A small segmentation model, trained from scratch.
Model: 1.66M parameters, 48-pixel images, norm batchnorm, widths [48, 96, 96].
Training: 11200 steps, held-out accuracy 99%.
Rows from block 3 of a small segmentation model, named by matrix and row number. Rows with one number belong to one channel. Each number is 500 + 40 x the weight over its row's rms, rounded and kept within 0 to 999. All counts start at 0. Numbers have three digits each. After the name is the row's rms in percent of the matrix's.
Before each channel's rows are labels from the 100 images, of 14848, where the channel reaches its highest value: "top examples" is what is common among them. Only what is clearly more common there than usual is listed. The data: dashed paths with two dots that lie on the same path or on different ones. In brackets: how many of the 100.
# convs0: first 3x3 conv (model.enc.1.1.convs.0.weight, 96x96x3x3, each kernel summed), inputs 0-95
# convs1: second 3x3 conv (model.enc.1.1.convs.1.weight, 96x96x3x3, transposed, each kernel summed), outputs 0-95

top examples: many distractors (81)
convs0.93 088:517494449542516507477578455533552418535522419520551492489518478471515536546473505480515495519527524525467623551551507473488539453509492513525562534469555466483512473397558483531516506459458491438494591503495488452569490453536519562474542502523471461573484537492500542439481566527515517527
convs1.93 109:475447546469412475489445513496455523434431529373447458470494485498494471441518477468468525477472440462484526517435496515506474440465575461505467404548497505410496526516524555449455476562460477557459514459537446538503505489448531563510505509480466534479525474454477468481478487510468486524

top examples: many distractors (92)
convs0.56 113:427556516474496513526479535544531491453466505477477467524580450489467431467558473470550508443444433443554467534464479493577548525445479483488516513461494429564510531521508461500462455444522492569538499521583446528497454579533506496540488463428552497497477464478545468523555568476497519463
convs1.56 103:494530508472499516565506512531542522496532539570496454453492482546459453490467416492448398447485511542456543545430514474471502487463519515467463551483524523457512541488495501458434579600516462530484478514501545555543542498467504552459433523529393514511466411488515510462503514563459492492

top examples: many distractors (84)
convs0.45 084:467544492528503522549502481503537536455532547520541463495568450461522506497508484534548503534529482493555533477500481489555540426428482580439519567427468439487430551544474425475516551491463544461498540519513514520466483520486545506541482585497547493467553403507430489512519537434530523426
convs1.45 102:499408498520507461459425507448446558465432570397502551522484467522403494478461462465434483465564486494459406506459558429540565518506538521469458532490523482441554520506490522449534501487491536504500518443483506441484511473486573456491514506531489468495429505495477488514523561463493506506

top examples: many distractors (76)
convs0.80 090:524495502426511507549490539525553524542459540528483523529526447506535508556501469534455531491536479508529501574515471533521512498429527520438437507555522456461523381530503504528440579501495506479533410454557515473529430512524528534533498532568547560476547533511402566547513456500493516528
convs1.80 106:539472497503505452474491532493501493522548494557534465501443499546523551438508531490483494502449547475563511446534574460496497551497434545483581563416544428508455506447530463495532474470453593446463576490540516455497521459510438487463465465531463485532520549503595552546473469520474482457

top examples: many distractors (85)
convs0.64 086:487510517484518472475492481422456496544492556457505443457513477494475496458526458529467466536541507479538496454496491538423500424537575549573497520491537523548466487539537449512449442506538469536501517554429519524391539579592513427439502459536519531511445503505534474453520503556485465545
convs1.64 090:528376513494431486477524507509498454466511589428610504482484520507580491519468507511526481467555431459487469546451481471522525567536490525463534492503448491467463468533498552552565537542459440460506511424513459455553555551476489488487507562495483502454445503477499510499491514454456445476

top examples: long paths (66)
convs0.72 118:531487501575500521540527524464453559445465471510484507463540559492482523470502482502449564465425496484488437427533509500560525490502541526478527518522400487500491494451501566497565479558499575511482525523548536521493439552533510482427470524473545484460434598482458448536467549527466418534
convs1.72 105:504532587529480456566508541517541493481587432517512511504525471482470454516505511549554469535518584529558572502510511542495535512459473547472497496469542492498532520569511425524473526470418468447429399467442472491473537407502449532548488495516480497545523518439505540517518531545563490478

top examples: long paths (63)
convs0.19 110:558427500445495498466528535505442465478416513474494492515478502524471553526503503475459568451429526515422480505539458472522489523577497539497497433474480467560487541491521523444573478470492610550532481506461504495478461565511458464435472471410463564502492523471499498423505548522510558551
convs1.19 113:511469515526530473493526535464524544457502451454469483461536458532473516496470523470488496535454507491524593502541474453504461515492558500577491574470488474575421426446562504509487454467511495416441481502464472518432488453518484531503471455579582451536554493498540539566456456453468459442

top examples: long paths (77)
convs0.81 095:525535456522540515486464498413497487534458504561543470520468455504479512519537442487488497496433539463447523469520459543495483426531474471469446474505481562452538504510502558517544436491443483498513449502538475477470512618517499522535434471397469517457413556485517428492496500596478534472
convs1.81 099:506478507503529528583502450546520469509538457385493472544576497501522494468457517492607420490593462540546529509500548534516502459500481522529559542492485432461469469533541496503528494451508524487473495540469482435510570468567499473591504495545571460519490527487436546442497536492509470485

top examples: long paths (62)
convs0.57 091:520445492566525545444511470425541503532546526483458486518501483475515521538547542546484580581521527499497496569536520535470504555483481601498473526468526446518465471479531572511512481444588469418527550497503532537445450526531605463461524523515476533467459463448443495519544465511475481478
convs1.57 111:489525515463503446517457493531476468560456513494520514540488527565497499505484558547522519414454539469535465454513518503454416559470500422588534462504507501452535536461550490547554478534548588491450461512489549479437506566455432547443493461465547409447511480523449469470480471501485492503

top examples: long paths (62)
convs0.8 095:555454444521420516408506435502481526418463548480498555463534543498530551472478517508509455540486546484463491438536448488491528452502466559502515509480485497545473494529442550465564448460449524489481475508592492491533441552450466459491442561472483460537463508482535464470475523555449558426
convs1.8 079:539607457501525404502482513521502480502555471452472470498535550491550556450512541572514534458437512520519461532579490542488483550529525497508541571461523525505490447461508460454520493499467535465444530471490516468466491451509449465579432553543495510555442552528537504560505417493472485560

top examples: many distractors (87)
convs0.66 093:514464484452470477448528505450480555538475496495464450589486542446518509498521526472537512454553518501413562458494487460482474484406410428509481474573537576474458502512533513493479488413527463500572532492522480510459520392556431543513478520538521511499468526497467476482537466506463446524
convs1.66 088:463547460510414515505492434471502530428478465519524498485504521491520541504512508490489536554521462505568476593559495533521479505444521464487508470486471493478564449560472534488550495528491485591504477518533473525512473547393563517417474529509446604424520483558492448439499513487448511452

top examples: long paths (66)
convs0.67 097:497499522487488587468518538486510514521471525508445492541493545479517503462469499496480520462549579552529552453491477453534533446518429532509532493493498503550539491458516523432528485570540583486496526520490467556479547305548517486483474494495495510548502545555474588499481500533514530530
convs1.67 109:557421567524524522478498519500531539466497521425523451518503625509511416488489515458499502482514530495520459523523550536476513484497485435548492542508549510459476560526495495480475489523451503496416509507527435504520506404482512463517475453519522523468427584428538424407521525552476479500

top examples: long paths (61)
convs0.15 088:505464512577431460519503562523511480529548535498565520507464437443487450539536442485547461497476440516551468514536437520510476469488431537578464497472475546475534483512517496465523439514549537565501495571518488474520460570498522550500454526423481505425505471471588516466463497540536503403
convs1.15 097:546492494491502484588512450454518511493569497469521500501475478563545608540528516580504569495457521475487513484508505488512470487441476502467441580488457508530508531432479583549492501525525443496517497483460556459488515494551431473436491564627486485444547515543501467529473460530530449488

top examples: long paths (65)
convs0.62 094:477391467528515569489542564482478477441422520519502557540412466561484440537489472485541550518445462519576495524509498568486554522521516517470569484476468491525545502461465540462490493557494589520536497436464449511504452557506508512451487467487562426509496490444472482454498439532496478497
convs1.62 090:448461529563524456509437466457510459460532505478523465554513528533553538478447497486527500480446481544480547479562532398430425535505498512539455546557469497516464478491538504467487453425526572457484484563508543492512465409503457543517487406463571512500495516551525509508528490468538479572

top examples: long paths (66)
convs0.48 107:534467524537462534463514502513535440437462525450567479413560547470597521525526508526571494473462492509444528538474426573521498496560496493467499569466500461528502412468526527449564521576531567494443506523505471489495500547545521466510504453439507485461482549522542439515453530555514481476
convs1.48 088:562488491519470415491437511453485481502578574513535566487491459537530524481507525508512446518522517541506531474470479464437511584454453520486577540526492552566510478483477459505369459527578418504492451477500472412533509460537503525468491511527522545451531458532521503536513513515537494558

top examples: long paths (68)
convs0.21 105:539485488598445524583554513524503525497468452468468486465568526475513438479478508432480503479432563497486501468491463520549502467509483561546516469449453515465544469494433554531564507478493552573495507511545511512428518498480497517507377531491421516446515449487533456530490563456456498545
convs1.21 090:564570557540500418467466530549510461466540509524493525487526499511517509475515528492514436491449513503541524527526591474492588486480471516468518570473524484500542547565504383470535472424580502479552493542446530460441503502539471411504502497536554433527496579495531523500490466532484490530

top examples: many distractors (80); long paths (60)
convs0.39 095:503474450515566474386484519493532448567471483496548547520509542522566533441507492496484578520525569498467499466432488502529439475506460576477467531537477524497509468497507481448503441483511538469447513417518502556498576532496460431509580478511508528457470560486465511545593450550477510508
convs1.39 102:520501441497464524554487546486504526543551483454550491488471473524501485438482509523589530507513519505545528535529477577507468463500583450598585497451485451509499430494540556562488500527481381517530482538454491460505502472540467438544498507564435438494553491537522481471560473467520487540

top examples: long paths (64)
convs0.3 098:486550372574430586406532524538473471504491524483508518465545484521518443500510520517522537498449506493440530532487480518527496449540527484529501464485472477543516520505446534546444519483512517537469458503450487515543570563479484479594449551489547555507514497450529431516516500508437591523
convs1.3 081:552545488468514502537461492512441452447487536479584506491485428515504572532512535526519448516465430548545568449512514546509510462512495569564540504470502548507543525565522464497434549479503473508556456461515405482481501410518538504486522467487414486501554542446538564542526453477526454505

top examples: many distractors (81)
convs0.10 088:487477482486456539459524488516541526575499517544508457470528484452530533453526576482500586522535429523506464540448476444512501474463387481446550487475514419451512539542516445447421484476418460559468526454478482445431546465456499485523496495510475430456496475506474570480489507530467525509
convs1.10 092:492567549427459409508475516431463506508591477492544520558490519508463447454468545486522517537454535463483532510492448558528487516489521487509495509524463587538539500497557501520473472512531454516537497453571479479496532472451483536489464473512489490506444468630455476535549444518447418437

top examples: long paths (74)
convs0.42 093:425543483513587469453467503496429539474485474519454512472466490532531407498488480514499512500426474453480424494465519476471503507566476519422442509541427566554456528513516455515525507500501505458480543454527555526573507529555501459541472484533498530447429493504482454521535465610437464495
convs1.42 105:446534464526447483573516504479496475511495558553424516472561488507510525473517490509540453577508513468607524503521535467455499517440454510521502577409509398503547508532518554506512519474509485511555431468514494454480515431524466477534499549525577440515472540492520522449537470459590486478

top examples: many distractors (85)
convs0.82 076:529518507535516535467516462490455559507429505520513474538596437523560538474493548499542533531542424473510516481491534540552494480486473423488474440456544491494530528528437425523458481498498393556519551487491439533451550519585489488503502546420482524494441472513534487440543490583492503499
convs1.82 079:486502500494465446492508506496477487490577535477457402485495527466402463489502482458550417497564391504460487487436507527541518488505462488515518484498501491472499490504528496429418489529501502513477415531504472493508489508461468431538497445455454449517476433467526583542428473450423459456

top examples: many distractors (82)
convs0.50 112:498545479511492475513538476466491518451426474476432461502521511567399487480536479464549391503469515510421461515483552497446515472432457468506558525494395557540544495499505485483525561552504477510474498528495509484485500528468467495498540451492563504427581508574467510486450544485520415482
convs1.50 092:506512545489508527519469475532530511567454505502553496511477516480466474566537465509581510488552493391473463566462494584490462560522532419498454469562488489482476484542527459483508516510506483563480522496569460500433420468436548491508565517537550492434496437528429479420489525521483526452